A small self-supervised image encoder, trained from scratch: width 160.
Rows from expert 1 of block 2, named by matrix and row number. Rows with one number belong to one neuron. Each number is 50 + 12 x the weight over its row's rms, rounded and kept within 0 to 99. All counts start at 0. After the name is the row's rms in percent of the matrix's.
# up: expert up (model.blocks.2.mlp.up, 16x80x160), inputs 80-159
# down: expert down (model.blocks.2.mlp.down, 16x160x80, transposed), outputs 80-159
up.56 081:40 42 51 34 69 37 58 57 46 37 36 42 48 59 38 58 39 56 54 55 58 38 52 63 47 40 35 67 44 35 46 49 36 65 48 45 60 64 28 54 61 51 45 42 48 66 50 41 50 47 21 84 57 26 65 58 10 53 62 69 51 73 54 34 60 44 26 48 55 44 38 47 47 36 54 55 62 38 71 64
down.56 094:34 45 52 44 45 41 54 35 53 56 51 59 59 68 28 52 54 39 52 40 47 39 45 44 61 52 64 35 51 37 48 57 70 51 37 48 35 62 59 47 45 40 46 53 46 67 70 43 53 35 57 64 48 44 43 41 39 64 55 36 68 74 21 51 49 41 38 47 35 25 48 68 52 54 56 89 71 36 48 50
up.57 090:40 25 60 35 58 62 56 61 43 38 16 39 47 67 40 59 29 60 65 58 58 47 55 53 45 43 55 64 30 34 37 39 48 64 38 43 69 64 33 53 65 61 44 33 45 46 43 42 47 37 34 59 47 45 57 66 14 66 62 54 51 73 57 21 66 36 32 48 43 48 46 54 50 42 47 68 60 53 55 60
down.57 108:41 34 49 38 47 44 48 46 50 57 49 56 62 74 28 49 52 35 50 26 42 43 50 46 58 50 67 31 52 44 51 49 75 49 41 58 35 64 50 41 47 38 50 47 46 54 66 36 58 43 53 47 54 43 36 49 54 60 52 40 66 68 32 50 47 38 29 37 24 26 54 70 56 57 54 95 68 38 40 48
up.58 093:46 31 55 25 68 49 62 60 44 35 22 39 51 62 57 58 34 62 61 55 63 39 47 57 42 49 45 65 43 35 43 36 41 64 42 45 57 56 28 56 58 50 56 46 51 65 37 36 62 45 27 72 46 33 56 55 07 53 59 59 57 68 52 36 62 48 16 49 39 49 52 48 51 41 47 66 58 40 68 63
down.58 104:40 37 52 41 44 46 53 45 50 56 47 56 59 72 25 49 48 39 48 31 45 43 50 45 56 52 68 33 49 38 50 49 68 48 40 54 34 60 55 45 49 43 49 53 47 61 66 42 57 35 53 58 55 47 41 46 47 63 53 37 70 67 26 51 50 42 34 44 28 24 51 72 53 52 54 96 72 34 44 47
up.59 133:45 50 42 45 39 52 57 57 45 42 46 48 52 54 63 61 31 56 60 58 53 42 54 32 69 45 62 67 44 36 22 51 37 32 50 39 48 55 34 47 61 63 50 44 38 48 66 50 44 45 50 18 04 43 54 49 24 43 91 54 43 53 56 42 44 45 43 49 54 52 58 52 51 47 33 70 51 50 62 62
down.59 104:43 44 47 41 43 51 57 59 66 54 59 51 57 72 36 43 33 42 54 34 50 42 48 42 63 48 54 51 52 44 48 43 52 51 39 52 33 66 45 49 48 38 55 34 58 48 52 33 52 43 39 00 25 35 36 59 46 53 62 51 45 60 37 53 42 34 51 33 22 29 54 51 54 47 47 85 61 44 37 55
up.60 088:41 41 66 34 64 53 59 56 42 49 28 39 50 59 50 61 28 66 57 52 60 44 55 62 40 51 49 73 38 33 44 38 41 63 29 32 61 70 40 54 57 51 55 24 46 48 37 34 45 47 36 60 47 49 56 68 14 54 63 49 55 74 52 19 63 36 23 49 45 43 45 48 47 39 50 59 65 38 70 67
down.60 092:40 35 50 38 45 45 50 45 41 54 53 54 63 76 34 51 47 44 52 33 42 39 48 47 59 50 69 36 50 42 51 52 77 51 36 56 41 63 54 43 45 36 47 45 45 57 63 34 53 52 56 42 47 36 31 52 45 54 56 40 72 71 29 51 47 37 26 37 32 31 46 64 54 60 56 94 69 38 42 50
up.61 072:49 48 38 54 64 47 66 71 41 32 28 46 57 52 65 57 46 62 63 57 55 43 48 57 60 47 45 63 53 35 48 39 37 52 54 38 47 79 34 56 55 43 60 44 53 44 46 38 55 36 39 62 39 29 64 74 26 44 58 69 54 60 55 31 52 32 03 49 52 49 40 50 49 47 40 53 53 46 75 75
down.61 103:36 43 51 36 47 42 53 40 39 61 45 59 52 66 34 52 58 36 54 28 44 38 44 45 57 52 65 37 50 40 50 50 69 57 37 49 34 64 54 41 45 39 44 42 46 62 69 39 59 36 59 39 52 32 46 41 57 61 52 41 64 73 22 53 50 37 32 42 37 30 49 71 49 57 55 84 74 38 43 48
up.62 088:37 60 60 62 71 60 58 47 38 46 32 36 59 44 64 65 55 60 44 53 32 37 40 59 42 51 38 73 41 44 44 36 45 66 30 40 55 43 27 59 49 52 48 27 48 61 41 36 54 43 39 55 45 37 52 61 29 39 49 67 53 64 55 28 59 54 16 49 39 40 35 54 48 40 43 44 61 49 64 64
down.62 113:35 49 51 34 51 45 46 32 54 61 43 53 57 67 34 55 65 43 51 30 52 36 48 42 54 52 58 49 50 32 66 46 75 60 34 48 42 60 49 43 44 44 40 43 45 73 65 36 55 51 52 44 46 30 34 41 46 63 46 44 55 73 26 51 54 38 26 41 45 29 48 64 47 53 61 78 70 31 45 48
up.63 086:40 40 63 27 60 44 59 56 44 46 37 35 48 59 54 61 25 65 57 52 62 37 50 58 33 48 40 60 39 35 52 48 41 62 21 37 64 66 41 55 60 52 51 24 43 47 46 40 45 51 31 63 45 51 64 70 20 55 66 50 56 71 47 20 64 41 23 49 48 47 47 44 45 40 60 45 70 32 60 74
down.63 084:40 40 52 42 45 49 48 41 49 56 51 51 69 74 31 57 46 48 51 39 43 36 44 45 60 49 66 30 48 41 47 52 78 54 31 57 38 63 57 44 45 35 44 48 40 62 64 37 46 47 54 49 35 36 32 51 44 56 60 41 67 69 25 54 51 42 24 40 35 42 45 62 54 61 54 92 71 39 47 56
up.64 105:41 24 69 28 47 65 53 72 57 55 23 40 49 69 47 65 25 58 63 52 63 48 55 54 60 53 55 60 22 34 39 53 49 46 46 23 72 69 40 45 61 63 47 40 30 44 55 47 34 35 43 58 41 53 54 54 10 70 63 43 63 70 46 23 56 40 40 51 51 47 53 55 53 46 41 71 59 49 52 57
down.64 112:43 32 49 40 43 50 43 56 60 53 56 50 64 77 35 45 44 37 50 30 37 47 53 49 58 49 69 28 52 42 49 55 74 47 43 62 43 67 51 40 49 36 50 50 48 48 68 36 54 50 48 42 47 45 33 53 51 53 57 34 65 65 39 50 47 37 37 34 27 24 57 67 57 55 46 96 64 40 40 51
up.65 106:42 52 54 25 41 56 54 59 68 47 44 37 54 57 58 70 23 50 59 55 56 47 52 42 50 48 59 73 38 26 28 59 40 39 50 35 67 62 37 46 58 62 41 50 32 52 63 49 41 46 33 45 18 48 51 56 16 49 78 59 53 55 56 27 52 49 50 47 53 55 53 50 44 43 42 57 62 44 53 61
down.65 085:43 47 49 46 42 56 43 49 83 52 61 50 69 65 41 54 27 43 50 50 38 42 47 45 67 47 57 35 51 34 43 49 55 53 40 55 40 66 52 47 45 34 57 54 50 56 60 36 49 39 37 31 17 43 34 58 43 50 62 41 51 60 36 53 46 47 55 39 22 39 54 58 56 46 40 85 64 42 36 54
up.66 081:40 37 53 31 57 42 60 56 40 30 33 41 50 59 49 57 30 65 64 57 65 38 53 59 43 43 43 64 47 33 48 47 39 66 35 44 57 72 36 54 60 53 51 33 50 51 42 41 51 48 28 71 46 41 64 67 13 54 66 63 56 78 53 28 64 41 20 50 48 47 47 42 47 37 58 58 65 36 67 71
down.66 094:38 42 52 42 44 46 52 37 45 57 49 56 64 69 27 55 52 40 50 36 45 37 45 44 60 51 66 32 49 41 47 50 71 52 35 54 33 62 58 45 44 36 46 49 43 65 67 41 51 36 56 51 47 42 37 46 49 61 58 39 67 71 22 54 49 42 30 43 32 32 49 69 53 57 55 92 73 38 47 52
up.67 121:41 56 46 39 39 54 57 58 56 41 46 45 52 56 64 64 30 53 62 59 54 41 50 33 60 45 58 71 42 29 23 55 42 34 55 41 55 59 38 47 60 66 46 49 36 48 66 50 46 44 47 25 02 48 52 51 23 46 84 56 47 56 57 36 49 47 49 48 53 56 57 51 48 49 33 57 55 47 56 60
down.67 096:41 49 47 42 43 54 56 57 79 54 57 50 65 66 40 49 33 44 53 42 42 41 48 46 65 46 52 48 51 38 48 44 49 53 39 55 35 64 47 47 47 35 58 45 53 51 52 36 49 42 36 07 17 38 36 61 43 50 64 48 41 61 37 57 47 39 55 34 19 36 55 52 58 49 44 82 61 43 36 50
up.68 121:41 56 51 30 42 54 55 59 65 42 45 44 54 56 65 66 22 53 62 55 55 45 49 39 54 46 57 72 41 27 25 56 43 37 56 42 62 60 40 45 60 63 45 54 34 49 63 49 44 46 44 29 06 51 51 54 22 49 82 54 50 56 57 30 51 49 51 49 54 56 57 49 48 47 40 57 57 48 51 60
down.68 097:44 45 48 42 41 56 50 57 81 53 56 49 66 65 42 51 30 43 51 45 38 42 49 47 65 46 52 43 50 35 46 46 50 52 42 56 38 64 49 47 49 36 60 50 52 49 53 36 48 42 37 15 16 43 34 61 45 50 61 45 46 57 38 59 46 43 56 34 19 37 55 54 57 51 43 85 62 42 35 51
up.69 091:27 42 48 44 39 60 67 47 42 27 24 39 43 42 67 56 32 70 58 65 53 47 51 43 26 34 59 73 37 30 58 46 50 56 27 65 50 59 42 55 55 67 45 20 48 45 50 38 44 50 45 56 34 67 48 60 34 66 63 37 51 66 61 29 75 34 45 49 35 44 46 48 51 38 59 41 68 47 52 70
down.69 105:39 37 50 35 50 44 28 53 46 54 50 56 59 76 40 52 53 41 52 35 45 40 51 54 57 49 69 36 51 47 56 51 82 58 31 57 37 58 64 42 41 36 43 43 42 57 61 41 51 50 57 41 54 33 35 50 52 56 56 41 63 72 31 54 57 38 24 42 37 39 45 66 59 56 57 93 68 38 47 62
up.70 099:44 55 29 49 36 70 52 40 48 43 49 56 58 50 53 48 33 42 67 61 42 49 44 25 56 43 59 58 49 46 20 44 53 33 51 65 64 37 57 47 51 57 48 50 49 53 59 54 52 55 57 22 06 41 38 43 47 36 80 60 33 44 59 47 41 56 63 50 53 68 66 56 47 41 35 57 37 58 61 46
down.70 103:55 45 50 38 64 49 42 46 25 45 35 50 53 46 56 55 77 42 45 37 35 48 41 49 37 52 68 30 49 38 37 63 57 49 65 64 52 55 65 49 46 49 47 64 39 63 78 45 61 37 65 84 80 51 56 30 58 53 36 32 80 65 44 36 59 50 29 55 61 48 50 88 50 62 53 52 62 38 42 53
up.71 113:39 57 50 37 42 57 54 58 58 44 46 42 52 58 63 67 25 54 60 58 53 42 51 36 60 47 58 73 41 29 24 55 40 38 52 38 57 57 38 48 59 66 45 48 34 50 64 49 44 46 45 27 05 44 50 51 21 45 82 56 48 55 56 33 50 47 50 49 54 55 55 52 49 47 32 61 56 46 60 60
down.71 090:43 44 48 42 43 53 53 54 79 53 60 50 65 68 39 50 27 44 52 42 42 41 49 47 65 47 53 45 52 37 48 45 53 54 38 56 39 64 47 46 47 36 58 46 53 53 53 32 51 44 36 10 19 35 34 61 42 49 63 47 46 61 40 53 46 38 54 35 19 35 52 52 57 47 45 86 60 41 35 50
up.72 074:38 49 23 64 59 47 49 43 44 35 47 35 43 58 44 57 20 55 62 52 41 55 50 35 27 32 73 54 47 45 39 42 47 53 08 54 42 60 42 60 47 52 36 51 50 62 42 47 51 57 38 59 35 32 51 70 25 61 64 59 38 58 65 43 60 49 46 42 47 51 34 38 47 25 42 56 59 57 59 54
down.72 114:38 42 49 38 50 44 57 40 45 59 43 59 55 72 38 49 59 30 50 24 44 41 46 50 55 52 64 37 49 46 53 44 72 56 36 52 31 66 56 43 43 39 47 43 46 55 63 40 60 40 58 32 55 32 40 43 63 63 44 45 61 71 28 53 51 39 33 40 29 28 50 74 52 54 56 92 69 39 44 49
up.73 051:39 44 15 46 43 30 50 49 45 33 34 44 63 47 53 56 34 56 72 54 60 61 55 34 43 32 38 65 57 31 54 51 31 55 24 59 35 52 33 56 44 42 53 31 62 62 28 42 48 50 41 45 34 49 41 82 33 46 55 60 43 43 69 40 51 44 32 48 46 42 39 29 53 38 56 39 58 43 72 68
down.73 109:38 44 51 37 49 46 47 42 35 58 43 57 54 70 32 49 66 36 51 25 47 38 49 50 53 53 64 42 48 45 55 46 74 57 32 50 34 61 58 43 43 42 44 37 46 60 62 41 55 41 61 38 61 33 43 42 57 64 45 43 63 73 27 50 54 35 26 43 40 29 44 69 52 59 59 89 70 37 44 52
up.74 114:46 28 63 20 48 67 58 67 57 48 12 42 51 66 45 65 27 56 61 49 68 44 56 52 54 50 56 60 23 33 37 47 49 48 42 35 72 64 36 45 60 61 47 47 30 50 58 44 37 35 34 65 43 55 53 49 11 64 65 45 65 71 50 33 54 48 36 49 44 47 56 51 48 41 45 75 61 46 53 56
down.74 113:47 31 50 41 44 52 46 52 68 54 56 50 66 73 33 48 39 35 48 33 38 46 54 47 58 50 70 24 52 40 49 52 72 46 43 61 44 63 51 42 48 38 56 56 47 50 69 35 56 41 43 52 45 52 35 50 57 54 58 34 64 65 36 47 44 45 42 38 24 27 59 67 59 48 45 95 64 38 37 48
up.75 101:44 35 56 11 46 48 56 51 66 57 42 32 52 57 61 74 33 51 53 51 68 52 51 47 37 47 60 63 38 28 52 57 37 42 36 38 63 62 31 46 53 56 40 49 31 60 51 47 38 45 18 71 40 54 52 59 24 42 60 57 54 51 56 35 53 50 39 48 44 55 44 48 45 37 43 50 68 37 48 55
down.75 075:44 50 50 49 42 61 38 46 85 54 57 46 72 65 39 63 38 48 49 54 40 44 50 42 55 46 64 27 48 28 49 52 69 51 34 59 43 68 62 49 47 33 52 67 40 58 68 41 41 32 37 70 19 48 44 53 41 53 60 36 59 59 31 46 52 54 43 42 32 43 50 64 54 48 45 83 70 43 37 49